From a checkpoint of a small contrastive image-text model.
Model: 12.1M parameters, 48-pixel images, encoder arch pvt, encoder norm layernorm, encoder activation quick_gelu, encoder moe expert_choice, encoder num experts 4, encoder depths [2, 2, 5, 2], encoder widths [64, 128, 256, 512], text encoder layers 7.
Training: nadamw at rate 0.0011, batches of 256.
Rows from block 2 of the text encoder, named by matrix and row number. Rows with one number belong to one neuron. Each number is 500 + 25 x the weight over its row's rms, rounded and kept within 0 to 999. All counts start at 0. Numbers have three digits each. After the name is the row's rms in percent of the matrix's.
# gate: MLP gate (text_encoder.blocks.2.mlp.gate.weight, 384x128), inputs 0-127
# fc1: MLP up (text_encoder.blocks.2.mlp.fc1.weight, 384x128), inputs 0-127
# fc2: MLP down (text_encoder.blocks.2.mlp.fc2.weight, 128x384, transposed), outputs 0-127
gate.11 033:487493504511521559488499490500516464492482482481493488468470507510465488436492457496481505489512540516517504495486484522481493491520489492469506496506458500510486521476509500488497496528489492511488480515501497544493500511500481437502510472496521498471489462468455500483446487524534467476486469453462475495519505494441502471473452494457496482485462465500518489510470469422456473475455
fc1.11 029:521515501455464485542486494521469526516500508510544479517517494575495500516536524504525497508487572508447475501452524478496523473487494536480496507488541519484478523503489475483478529466498563472481515516469480517490466525499490459526492487518519481535502528483497509474542470478480490500554495515516526500451503490495505510513485541514520482448504493467473504493534499535498492498529
fc2.11 035:493498460511491497515485474475473521507487481493503508497557517507515487483490502484461553500489520492499454513514486495536495533514457511499458499537469446522490468493485462517475503514540530497494539510460449484527521526503461478455502455515534477464474483537496492473525456511531467492498551487540494527478503484458492506520505513498481484520536487505515481501539486487563466509494
gate.12 030:489469513487495490465514495493493504460520508485520503495500520496495522477484483507466493486515524489517503519510483511508511535524518460440506493540498471508480491501496499512493519524527479507501475505518529512472510502475503481471513466478475510454464490509476470515480486470486426466450505509456467487484481469437462453471432491463494475511508462516514491501498480439457484444471
fc1.12 024:516500525493451470496530524527482566473508485544509505502484562521501484502465541469510526485510449512504482488514489483512503484513495492481463488533505510472508513448500530493499496571479450467505516485485469466476471506517497495513506500500470499460484488468517478517509454532484515551471469498522509510511517449464474487525532504486459512487501510484545509511489508534508542494465
fc2.12 020:489494460502498497523525526524495538484539489514511477545485495430510508529502538515466493495493492499443535497478472523510512501496521498547529473519506471512518481534489516499528490515493467489526419525490500502506497499464474470541504531538465470498493485514479476512490485488513497408524486500505517529494442497496488496525508465485474480470506502519448501479521470481491475507518
gate.13 037:448517495502525488505484503528465483460476474492506491477494528492520470481523511486503484507490503469546507484497505514462493503500489484481473478498523498504476473510512520473513516502496479483475512516487524527503509490505509466505509482493494477504459472449436487531470528497512484471468464460437431474494492505432497467462487502457490475506529466467514508497467456461445472468477
fc1.13 026:535521488492514515516461483470495490494476531486518499550481513532535513523508517520488485488514485483504506497481517537472490456521500494523451515508508571476453476519486503443493482489496494507473509497501554545483508526475503473531485505465542514504467462457511495558505468541506483460497461532472473486498465464494469494512506503523481541506522506480487531518539479458472483493486
fc2.13 026:487517539520488504491502491490529555482493525486497505488509506464545468439481503467503463515484496482502541494482517522458532497506475491472516520532469474529548466524485503467474502508495486489488524503456490469447490484480486495519518481537532496531477489450515517506471511518521509481478461470551459492514512488468479532470500463527497481450550514511527480543480468505469491495501
gate.14 034:489530510481528482469463473453466480495514487508489465470492499484502452468481480484496523509544496541525495478478476504486486497506473470551544464471477495478458465501489487527477497484543522504486520504493492527501487475503466497481502502444473513476477493475458494529488495470479462496476478464482492479445482486488472460504467452479486495479487480496522495490471463445439479482494
fc1.14 027:439468486482509505491504513500512527513497480508483529496479489513486496512510534491543461511506482551508461464538547505555482459508522498505546533509439525520471525508495528484480498561510487481461485498522509495511514489494506499513534497476519536521500529503512505523477552514489513481525540483469513546528493510485490474439504508523483525533490548529478524528467516485473533486496
fc2.14 028:528502419514486480484505518514496517520510444538502507496514510547513462529493491540497492456498532493492493494493512477507521485469459503507517525488511519489477519529449520433520512483489554526518499521523508509506515510470494513492472507470506515529490526515545521540549487493523489506533499505506513506471492476534479541504489518495570542478542509516500514490485519551497517537470
gate.15 039:501506494510511497492474488514496505497484481522485511482499516512495502465468507479489490493489494478511506466503499526466518479524482492507524486459511502508453501504471514475479498537505462489475500473520519511487526497518485487486518468483454502474468494522449451527466489480488446498446501437477440521521524479475513482445467447443477479499486481477511509498514460448437473477466
fc1.15 029:534492503531536486515543481492497517509483486519511464481480468483475475526495532453480479506498522461501502479488498512518520545518449500464508513495489458516473504505428500471474479528534495503450522524505487483502496514564448503514502481504476527463480477491456485496494482529503461505490463436492450508498505484468533507476502460511525485473456531518501486514510505518505509535469
fc2.15 028:529448480487442493544528538482489519537494468509510523494496510549528511470506513538515535516494559475457520544472538514473552462510551500520484479476473488504478490544498487527508544517524516511515509539470457511440515521478494472513490523500492496491518520506511463511477498494504523510521481503487546502474497499521493495488481497486551508514495530517503528476457504504472502509468
gate.16 071:507512499506500497490511455497467475455498478506477470497486504508478494491509481505465507487511483492506529488498483491492484485486491472434500503492503513525512487522501485503511508506499460513473472533481510500477473485477483468454498501503468494491483487487447476514457552500486484497437480467476470541468467467487498460444482476493521439473510487484510476478480451409444493510505
fc1.16 053:494502496507505513511498534490528510530508560474494498529491472485522507513503478500538462516508511478528454529529499530494505506492524508527478508504487491477496539484555539484447499475494507525509511461498509504567552531520513530512516494506534511492528496513564522449520455506511531461543503520517502479521518475522542532525537529533477543507516479493504517500504535548526508489502
fc2.16 065:490478491500551525516529470469524452506487488459538489525471537483510477498494434518470474476518495512514498543487487471518508494458487475525516519505518528452475527533462473508525540487516517496449473460499486510502546513469503516489497509455557484511534502487473507484510520532498465512522514501505538474479516488504524488518476511507497520492498504505494512461562496537488443512476
gate.18 037:483493494492507507469481482514486503445491508491499460533506499500486491474485547505466467486530485503527492510513493501485506526496497533487530484535461487494492489509479480512500533515514518517525520491515486512490498498490501466494486479473493494485484511478465482493461488439465466517459469480449472498494510512450505433491480450449447488503480500503521506477454442447430498466478
fc1.18 035:489466453476518511517481498489465518511480477505505523527544517525544499531484529512480536551550492481467492501530504495544524509506470522508494471518465534525526478555476529473494501486517511513499504494496479506513505452511464490484468507488450489462511509503527513546487480451442491510482469538506485526482491506477476441522511491465486472513477470498482491516484491446478492475468
fc2.18 044:535482509504524499496521525555506482468474440502480478509458464488456488490472484516521475525508500500522487426552521497472439489510508487487488510510520504454479517496512522498511468537488490499492472466458474494521516527544510522533536490478524508526488522488467489509520515468471451508542514494463515530522450517499501478498526529499482500506487514534468514454488538502527500502511
gate.19 031:519531498503519491493485445482505480476488494470501509536511521497490500492509489503493500506501463517533516502517468475476510536532474490523509523498494475499465520494488518510493487468525481532525509481524523497500494478483496495493508491482455524469471476472464484521439504471476468476435461447477474499486502476456493480503422458441462483505475498506492524490530483442445484472490
fc1.19 027:482494480529499537532512508518497535534540463502481503504474459476511512503471471518486490532478507466491486477517537469522494499491524494502479496472518496520498477482486517496504511516462508407492498486510484522527528509535504502523483504520526456515535537552511520481533522501509480505553521529532531499508485476551526506522518545573504485484539491499496472512518494553535528489505
fc2.19 025:513486492506488514477487497480495495494516537490499460464505497453522502471544489520499509442510543490496537488475507522521500547494554491509488478538474464516527543504499501533523504476463532481527525534519497531456472452527537484535522547484482510524526500502548491518497510503545501467510502480510511513512515543561505492532481474469484460492463520496466526522484505527463505506508
gate.20 065:489503478498529509507489488523481463448460476506501471480509514476442467492495517498468491470510495510539508457513526499474478512502484494490489535482473492496491466511475481515525496535528457552496469495494498522519514495507534496496476502503518504476514480477473501502443544480510446497450478474474452524485467502476486469464472496470462473458475495505495503477455479447451457515490
fc1.20 047:491494552493498524494473517494477504514496508506494497494515524498556505524479527446540521529521523458482509560480509469562498507481542514517480503538522505518502506517493514494516511484521524464477504519522524517501498497511482517482542499509491516526540482505511487494532493551520550469518522575532516506523480516511483515533517505524561511531549555506520537497504508509514537521487
fc2.20 057:526490485510500484549531490491489485501472491497457475535499486503457485490495516533508484559499510496493513496525462503496495485502491465519455496477498519531518478513522488487437502502507452510458489480465492495521549545519505485526467497465508519482450498484534553537512540511467497515503485502519536543450557472496500467525478486490491457518476496536518478492510511513466521535535
gate.21 057:494528550512498495467495449467495488442478459486489468506500504497506479453508499489471495495500487489524495543479502506506495520489476493503515484508510493526445496501474480492506508502537487473490529502495511533478495487502512492479473487484506458499475466467446477486471504469505464482461532508483485476512466491469479478478470460478460484477466505466505512515485458406449468455510
fc1.21 038:537490491551506514472495503488482499472519498478532510527496499482493488507491512488473471481554474507537445533513531490521510483458506502499494536470495519568473482482488483478520526485499531530515472461475478513491504494483498487471487496461459518493535469506483511499500500467520488541490500484518507456512478481463498512496490484451484502464518447526446494497442481432486493466533
fc2.21 062:524513473497494476468527527461488489488449495501482546503442500575481486473503495485519487514502488483506478459506506515483513497522482491500503488490546499468493532499476536498505472507497476496503483469493477491545536518514496491476495462513503513458470505446479479524534516496444505512514489482472445510484483463447482456422524526514514507537503502486479487475471531532488503504503
gate.22 031:497528493440504506478482510503515484464478498526501518453504483461472499497482463507481499485500480529512461532530493538488499496502507538493511480502483495509478503491496471513473481511527480521486491483492476533455505507507533447499524516490514470483493434467467487511456516509491497508454496462449515474522503480466487475494468475474439485504477481484499468491478496423437506455503
fc1.22 026:531486449533492499492498497532549508467473490516493470535515483517503472428506503472481496498502483530554498483531486497536466464511566474484494472498493520527496502547536492514493515526506498495437462508508510510505487511493504503501474532516484523493500446510514479509522455487509533419482497485504482533509514487510486484560510518511499468468499505507472503512530474494524527518470
fc2.22 026:503528491468499477505505523513457468523466491485423515451520509497513529539474516511503520500511495456491510520493466523500482499486553492522499484440492489515505478492523491483457524456506492510532505521514521513532565510474506475487516509491475467491555496520488461493499519482484481497534479515505503518517460503560499541445509518468450477490516450467486481515494511516486492486506
gate.23 035:466533503498524507460509500527469498459510495482492507482482498468462491482497499482506487466492476490521513545494486494465511503472466497517525472464498495509481489514494516503507553537492463471494529479486503531488501474496493496475504460520459491451508464467470472521466511490485431482470457485464448496506505495485502487472474477454495465509499495477503510482480431432459492458515
fc1.23 025:518501509451491419491497512498524536528580514490465482506545469504523558505470539481503510511520489474459494539499526506464510503519535504468521505451476508514488514478515489466471541491531528466515509532523505500505518497480464493494522493514488510513513504496542509500511539490466499516532513524506478471478477530534496516478517504527514515497475539494484477488427515494506533501516
fc2.23 029:507515495525501499523522507507462500537471468527475535565510504466494471517511481484498498495520498531506517545482512525517470536451509473540484538491467490495481487526466441482501547493523483533497516475511497537502474493517534514478494490497547478520517485497486515548465484556513481528520516532500545507516528532461528475504477523496511507508518515450511483464509540533487471462495
gate.24 036:470521535479518491487501463477510483460480484508493496457495503483461491483476483495497511488494485454516502484504507540487484522530534499522511549512515523488496478491479482514502537519526471489512527487513540529483533498478503486492521468496494491465497509503458476508449534481486457464480499474446446511489501474467491465477454457505458492477478473491474470483511443425456490491513
fc1.24 028:498524536520481458525517471464482477488502473523480493471516522527512522479474472500508572520489518516469489527528481543505446489540522490494509539512502530482508506485523494460488495507534502494507562487535510509485473522514473505532546485512502464481473508479505441499453486515524537503505506508471501504498516511515474503537534473481435478525493534484509496515513496465450502481455
fc2.24 023:464487521513527518520471469504492486448501521472505464508533499495494499465520510492535466525469481525490493511510529530495487530544472522475464469500503506526504460503504459491535469474531514507460496462490507496484476532524510493505497531518502479491446502524529544508508524521532498520441528450524494485533528526479497466539513474519507460508475450495504504553532467455474494500512
gate.25 034:478475511527504526482480496497456483467503504522486508488473523472487506467481511474494509516546511495535489518507528519507505468497527529484515476509485491499478537530484477501493511486543478487477521519521475518494491467484527488508494494461498480463469476479469508478464509480508481472470488475472461511498477463470502496476462471448426471499506479490480547477455445440460476441503
fc1.25 028:475513507500469524464515444512501527492532445486491489500487503519491544469534519513467465459480493493447526474503516541532527514512451517506529520525513447501507515504514519486481468485477484523466498511464463496489504499477502442479490495523487503554478488465551497560530487506498481495454517503492486513467521471536510496499480488516479476524474499477484537496495517545513535517524
fc2.25 028:483494507532518516472490482465485533472491531547476499495520492482521476499543509458474511505484515504483522527484480507537493528548529536444471508513510515513516501474489478520551499479529479514547490511492545512525541487525528495500515486526507504496465504473478485518486490503515510435459498460522522526497504499476500447476471498549479462477441494522489469468505482472528504464534
gate.26 048:504493507487521505485496482510498489462487485476510483474496497498486489466530454485480508455516501512516461469504500466449495499509485486505522507498503441493479472485483512504489509510511454488524515490512516517470493503512526464515490522500507508478496515492467508489432515475504437492448492454486459508505497504443483472459463486464451451479493461501471490486500473443421482483492
fc1.26 033:526495515488541458481490491502507477501493532498536485490528505501463487482536484543487525466520496521501522460519552463445488503533479499489508546504528495502515506474437517498519510515539464490530491549514513480452523509471499459502507490485526467494512498465500544499457521446482501493548487464513486473478493506456498482441481496476481486480504465501490474517475481493460474515511
fc2.26 045:501488491536490512474513482481496521495467499525509504513522505530493458550519455507497470486510463532507501515483527468536518529503477517467491527490525486528498509514548482520519482523499486510516498497540504485512504538514494540498493535506481476517497513522447467494501465575456506523558517553511517480535486510490454500515506503475530538471456533507501514481519518536527468465450
gate.27 036:490521507470501520479478475516506504462464494514511498463480488501513473452460516498469469515508492512523502476519504466464508531492494472480513481513483493530463487494450494512479510518497488475499501485531490521500488461516506472514505492507483496467487485478450487510431518466492438461483474475482445488507496493469486465470450464462453458536505468463522525503465489466451498471494
fc1.27 029:521470499483491480473509480521484474448494497510511470476463534463468494472517485501484541514498511541504496510509496537536444484476462498542513502460465515544453530506512521469503514500563494562499505513516519480546536495502503553470539500503491469537511510492478526481513556502475478465494526477494501538473478497513507510494472480459503507488513485519515476473495493537495467507473
fc2.27 032:515463491490523485464532500496451503477546454543488485485515495476514536502482471485494523509542499468525522512491474503494490493497549478517487468509479489533539490538473440481474512542486501540555495503536530519521479468488516524485535481479523502488512505520531529503463510505488482467503499516541513545491517531493468473520541488517452503498460549513488464477516525517505519477529